config.toml
model = "autoregressive pixel model"
horizontal_flip = false
width = 256
bias = "none"
parallel_block = false
Rows from block 2 of a small autoregressive pixel model, named by matrix and row number. Rows with one number belong to one neuron. Each number is 50 + 10 x the weight over its row's rms, rounded and kept within 0 to 99. All counts start at 0.
After each neuron's rows are labels from the 100 images, of 14848, where the neuron reaches its largest size: "strongest on" is what is common among them. Only what is clearly more common there than usual is listed. The data: simulated grey scan slices of phantoms with and without marks. In brackets: how many of the 100.
# gate: MLP gate (model.blocks.2.mlp.gate.weight, 512x256), inputs 172-255
# fc1: MLP up (model.blocks.2.mlp.fc1.weight, 512x256), inputs 172-255
# fc2: MLP down (model.blocks.2.mlp.fc2.weight, 256x512, transposed), outputs 172-255

gate.158:67 29 54 43 41 54 46 47 58 41 47 51 38 60 42 38 54 40 49 64 35 51 47 65 43 69 51 66 69 35 58 26 39 37 38 44 49 53 40 57 37 56 56 40 65 54 39 48 33 58 51 46 40 54 51 52 48 49 62 50 60 50 64 52 44 71 49 44 53 72 46 33 45 53 43 58 55 53 44 46 46 50 56 42
fc1.158:59 52 40 32 51 47 48 62 45 57 40 54 28 37 48 57 50 41 42 56 54 35 55 60 52 33 54 55 37 39 56 48 66 46 73 60 51 55 66 51 47 37 57 53 56 35 67 38 67 57 58 45 42 46 50 49 52 63 46 35 46 44 33 42 47 56 46 52 48 47 45 49 57 59 55 67 37 49 60 42 43 43 45 54
fc2.158:58 46 55 60 54 35 57 30 31 47 53 52 78 55 45 44 52 50 67 35 58 52 46 50 65 51 58 63 40 55 58 69 60 59 35 52 47 41 39 48 55 70 34 49 41 43 34 55 50 41 50 50 34 51 47 53 47 35 50 55 42 53 47 59 36 56 54 45 43 61 58 58 46 35 68 56 52 51 54 61 38 51 52 39
strongest on: limb (85)

gate.324:34 60 53 70 61 47 54 37 57 39 64 67 47 53 47 43 58 50 52 64 53 53 48 46 71 54 53 36 58 47 50 49 47 50 67 72 38 42 32 61 50 62 56 49 55 50 41 44 54 46 44 55 41 55 38 41 55 55 52 57 40 74 62 48 39 56 55 48 41 49 50 57 32 48 44 46 35 57 48 48 47 47 35 55
fc1.324:40 48 49 48 36 41 55 48 51 49 33 41 42 33 41 66 60 45 48 60 69 57 55 42 51 53 34 61 43 54 54 40 64 43 47 60 67 47 49 56 42 45 55 67 56 66 52 45 42 40 48 38 48 47 66 47 77 58 41 37 49 65 55 54 74 65 51 47 36 44 49 47 60 47 38 35 47 50 61 40 58 47 55 51
fc2.324:56 62 41 68 44 35 59 50 53 66 55 47 54 47 33 38 36 45 40 38 54 67 57 62 39 31 52 37 52 50 48 42 46 61 69 51 49 53 27 39 49 51 59 41 63 41 58 50 38 44 36 53 42 50 58 62 54 29 47 33 60 60 61 44 43 54 75 56 37 42 53 58 75 44 72 61 23 51 51 49 46 50 37 53
strongest on: limb (79); low contrast (77)

gate.420:50 59 45 64 61 55 39 40 54 48 61 60 41 44 61 55 56 46 53 61 55 56 61 56 69 33 56 47 61 62 58 61 38 37 48 58 52 76 55 42 62 43 36 52 59 42 61 43 69 59 31 56 56 47 55 38 61 52 32 36 53 50 42 29 35 42 45 31 66 56 45 51 51 65 55 54 52 47 56 42 44 43 57 53
fc1.420:42 35 44 56 51 58 73 70 54 35 70 64 39 41 58 54 28 46 63 57 35 62 47 50 49 65 66 59 42 54 42 27 59 62 41 43 61 52 60 32 50 43 46 31 52 62 55 32 83 63 55 53 54 59 65 45 36 55 35 56 62 57 60 40 41 51 43 42 63 52 39 47 48 54 65 52 63 66 59 39 42 47 52 51
fc2.420:56 42 55 41 56 41 37 43 45 46 60 35 58 46 51 42 48 42 52 41 55 42 50 49 48 48 44 48 44 38 69 43 47 42 56 53 75 40 31 50 53 57 41 41 50 40 48 50 38 55 55 38 46 56 52 43 36 51 54 63 65 58 41 61 62 40 49 52 58 45 43 52 44 57 33 30 59 62 45 49 63 49 31 41
strongest on: limb (87)

gate.319:47 50 44 51 55 41 42 52 54 54 72 38 55 49 42 46 58 51 35 33 61 51 43 56 50 55 49 47 53 41 47 38 56 58 59 42 59 46 50 20 40 57 69 46 49 52 44 36 44 36 48 41 59 63 41 45 37 48 57 59 43 41 51 57 63 52 46 53 54 60 32 33 32 28 47 52 60 44 40 48 40 48 53 53
fc1.319:44 55 36 65 57 51 50 51 65 52 50 55 49 51 51 60 26 43 56 62 43 52 65 55 56 51 40 51 48 58 54 39 50 48 30 44 46 39 54 67 53 63 49 41 34 52 58 43 58 51 31 54 43 68 57 41 52 47 37 71 43 30 39 59 61 67 53 51 53 64 41 50 28 51 43 51 42 47 45 62 61 65 36 47
fc2.319:57 49 55 53 36 50 57 56 32 57 52 77 52 42 43 39 47 36 31 53 55 59 42 49 50 39 45 57 55 42 42 54 47 64 55 36 61 41 53 47 42 42 50 41 59 61 71 47 37 37 31 44 39 59 33 50 80 57 53 44 49 34 50 57 26 54 46 62 62 56 48 55 46 51 62 68 53 38 32 49 60 47 63 39
strongest on: chest (74)

gate.82:55 48 47 46 60 42 53 57 46 59 72 35 51 59 36 59 45 42 59 50 51 48 67 43 45 40 44 43 33 48 64 49 62 47 64 29 48 48 44 57 50 47 67 64 67 43 45 35 38 40 60 47 43 56 58 43 58 49 50 57 57 51 51 29 58 49 46 50 60 54 48 53 50 39 54 33 42 58 38 52 55 48 28 38
fc1.82:50 39 43 42 38 43 62 49 55 58 32 51 55 49 49 38 63 66 36 47 42 49 53 57 73 42 53 49 52 52 60 41 57 50 58 62 60 62 45 60 61 44 53 54 54 55 48 54 37 41 65 48 45 37 53 53 51 34 64 65 54 41 58 52 49 56 51 44 38 58 58 69 52 37 53 28 58 62 53 51 53 32 37 35
fc2.82:49 56 59 36 66 54 54 54 63 67 47 59 41 57 59 49 37 52 50 48 52 65 43 49 50 61 53 68 53 60 42 41 52 53 47 55 48 48 58 38 57 61 41 57 41 64 32 56 49 42 48 51 59 60 25 67 36 59 40 42 40 63 31 54 50 24 46 48 57 51 50 32 47 56 44 39 66 39 40 41 45 61 51 38
strongest on: low contrast (58)

gate.209:62 41 50 64 62 37 53 50 40 51 53 55 61 47 49 40 78 87 46 56 49 56 40 43 63 64 29 51 45 52 51 43 66 32 47 39 40 66 49 47 49 63 47 67 59 34 48 59 64 67 44 48 55 36 47 44 71 45 35 55 35 61 52 43 56 50 54 53 34 59 43 52 34 44 50 46 51 58 61 63 42 59 47 52
fc1.209:65 40 35 55 74 49 44 48 64 47 36 48 63 64 51 53 68 67 61 53 46 42 62 70 60 69 55 35 64 52 60 42 48 69 64 45 47 45 62 42 58 59 49 51 49 50 48 33 53 47 50 38 65 59 35 37 40 54 48 39 67 51 58 43 50 42 56 37 42 31 51 28 55 41 52 44 48 46 73 52 62 48 38 48
fc2.209:38 60 51 44 38 46 54 45 58 43 52 39 33 53 38 50 50 38 34 57 55 62 50 45 40 46 61 62 29 46 51 64 50 45 54 46 44 54 37 62 57 44 38 46 55 42 49 46 47 42 42 55 46 38 49 48 48 41 51 48 50 56 37 65 52 71 39 67 66 56 37 45 53 62 42 42 73 46 48 48 53 50 62 51
strongest on: limb (100)

gate.223:62 59 51 44 55 64 42 73 41 43 75 31 51 47 66 51 50 61 43 54 59 45 67 50 69 41 46 50 37 44 49 49 41 43 65 35 45 54 50 52 66 34 23 64 42 52 54 59 36 65 39 44 60 48 41 46 42 42 59 75 42 51 43 46 50 63 44 41 55 44 44 66 52 54 48 58 36 49 44 51 46 31 43 48
fc1.223:51 38 44 46 67 50 42 42 54 44 48 35 53 55 43 37 58 51 46 43 55 69 59 34 38 37 47 63 57 53 69 61 59 53 46 47 35 54 50 47 45 50 61 50 69 48 49 40 49 37 68 51 57 24 62 43 35 63 56 41 37 40 55 49 47 46 62 50 47 58 65 50 25 66 20 45 34 59 66 63 64 45 48 45
fc2.223:51 59 45 42 26 47 40 48 49 41 41 70 52 57 78 54 45 45 55 46 54 34 37 56 54 60 40 44 32 23 58 40 36 36 57 57 56 48 50 45 56 46 50 39 35 75 63 45 53 44 31 44 57 42 45 46 57 38 53 51 71 52 47 40 35 54 48 61 52 45 46 31 49 27 65 56 43 36 44 43 42 57 59 72
strongest on: limb (93)

gate.120:61 59 45 61 63 67 52 47 47 40 52 35 48 53 59 48 54 55 63 33 48 31 57 63 44 50 61 48 48 55 54 39 46 48 58 56 55 54 62 60 49 50 45 50 48 44 44 41 51 34 34 50 41 37 41 54 40 66 61 77 55 52 27 41 66 48 46 74 47 49 53 65 38 49 57 41 56 78 55 39 51 52 41 48
fc1.120:55 70 42 70 38 49 57 38 59 55 33 55 61 24 55 62 62 45 49 44 49 59 51 33 57 45 49 58 57 51 31 64 46 46 52 48 61 49 44 44 76 46 35 53 54 67 68 53 63 45 55 51 44 37 31 41 47 67 61 67 55 27 41 51 34 56 40 33 42 57 40 59 52 46 52 51 58 55 49 60 53 62 20 60
fc2.120:48 61 51 58 39 40 46 74 48 36 42 55 54 36 69 60 35 43 38 41 58 62 52 59 45 41 49 55 35 49 41 60 65 54 42 54 44 57 42 51 56 57 52 31 42 29 45 33 73 40 22 55 53 46 58 64 52 49 46 31 43 40 63 61 54 33 60 45 42 47 52 51 62 57 34 38 48 55 44 54 61 42 56 65
strongest on: chest (60)

gate.54:32 54 55 35 59 41 52 41 44 41 36 41 45 53 56 44 60 46 65 38 50 49 46 56 52 60 42 50 61 51 51 53 42 46 55 45 64 54 57 51 58 50 72 39 55 46 54 47 56 53 42 49 49 45 43 33 59 47 41 62 75 56 49 50 53 45 61 44 55 54 38 47 69 71 59 59 39 44 54 47 66 52 52 32
fc1.54:49 61 47 49 62 35 41 43 29 60 63 54 51 64 57 37 38 43 47 57 48 40 44 41 77 52 51 60 25 38 57 54 44 38 58 48 64 40 53 56 45 62 42 48 45 55 58 46 49 24 47 45 61 41 42 20 34 54 48 59 73 64 42 30 45 60 54 62 55 55 63 36 59 73 52 62 51 60 61 32 54 51 67 57
fc2.54:42 48 50 47 40 64 42 39 56 49 57 55 55 35 48 49 46 66 42 51 56 57 42 40 54 50 49 60 56 56 38 57 57 62 56 68 62 57 50 50 50 45 57 52 45 57 55 61 43 54 57 70 53 51 57 51 44 65 60 33 65 48 51 45 52 43 63 42 55 62 43 55 54 52 44 59 51 53 50 64 53 58 41 50
strongest on: chest (100)

gate.108:50 45 46 38 29 43 53 61 55 52 40 56 74 46 36 50 44 49 45 37 53 53 48 59 47 49 61 55 58 34 77 64 57 55 58 54 40 53 38 62 49 42 49 50 58 46 48 58 44 58 42 58 52 32 31 61 42 41 41 41 66 44 61 48 51 61 62 47 34 55 47 80 57 50 58 62 43 48 60 44 49 42 60 64
fc1.108:55 58 45 67 46 57 54 49 53 50 41 48 67 51 55 42 44 52 33 73 38 58 36 60 27 31 67 42 58 72 59 52 59 57 50 65 37 55 23 41 57 62 50 37 36 68 38 51 49 54 54 45 41 38 50 68 49 45 56 40 63 47 50 55 70 53 48 41 48 40 38 40 53 49 18 61 45 32 56 33 59 46 52 35
fc2.108:76 54 65 45 52 58 43 49 61 59 46 64 47 68 55 51 60 59 61 61 44 48 59 56 56 61 53 33 30 64 39 57 46 44 44 52 49 31 43 29 47 37 29 54 58 55 53 57 46 62 45 58 39 45 52 65 52 44 73 51 54 48 54 35 48 68 57 64 44 52 63 36 59 55 55 66 58 32 41 35 55 61 61 55
strongest on: limb (67); bright spot (37)

gate.465:46 32 39 30 55 67 50 50 55 28 40 53 49 40 62 69 43 50 62 48 55 32 44 44 46 44 52 55 70 44 44 54 54 47 56 37 61 54 48 62 55 36 41 59 44 53 54 40 71 59 37 53 53 52 46 42 61 55 52 48 53 40 36 65 48 65 59 42 65 50 58 65 40 44 32 59 53 59 62 59 49 29 52 64
fc1.465:47 65 34 53 62 50 41 46 39 37 54 45 45 69 60 51 34 46 38 56 41 54 44 61 54 38 59 52 54 48 35 52 55 52 54 58 48 51 54 47 51 59 69 52 59 48 56 39 41 55 43 55 63 62 35 39 49 41 39 48 71 48 39 59 51 70 51 61 49 46 50 55 45 56 52 40 42 65 60 49 48 34 61 43
fc2.465:56 47 35 65 38 41 75 36 49 57 61 49 64 50 51 59 52 47 52 60 55 52 48 49 52 37 71 32 65 68 46 47 56 45 54 51 57 31 58 34 53 37 39 49 42 72 46 39 46 36 56 61 56 38 53 22 57 53 58 51 62 55 63 36 37 43 39 61 35 50 66 63 46 52 39 55 48 32 56 33 49 56 56 44
strongest on: chest (99)

gate.350:41 52 62 60 35 58 43 52 42 42 67 39 63 61 45 50 39 53 28 46 60 44 57 47 66 47 40 64 53 43 71 56 56 57 56 35 46 44 51 44 45 45 61 53 51 42 55 63 69 50 45 45 51 55 40 62 58 59 66 36 48 46 63 50 52 58 56 72 60 55 44 57 59 36 51 44 53 42 48 25 42 48 53 47
fc1.350:51 44 44 33 33 50 67 49 35 44 60 58 69 65 47 54 44 40 59 43 48 48 42 63 54 64 47 50 41 61 41 64 50 48 45 42 55 50 22 51 53 41 42 31 50 58 61 67 45 58 54 66 44 49 43 65 55 76 51 36 49 47 58 48 62 40 67 64 49 53 46 44 50 45 67 38 44 56 59 47 48 41 45 35
fc2.350:65 45 60 48 67 45 23 62 56 40 64 49 39 40 28 56 64 56 40 49 38 50 47 58 34 38 59 47 49 48 53 41 56 36 29 54 54 39 57 51 47 42 42 52 56 42 35 26 41 43 43 62 49 52 45 63 40 47 65 55 40 52 47 76 53 59 57 51 41 55 57 50 39 59 42 51 61 39 58 55 50 52 39 58
strongest on: limb (51)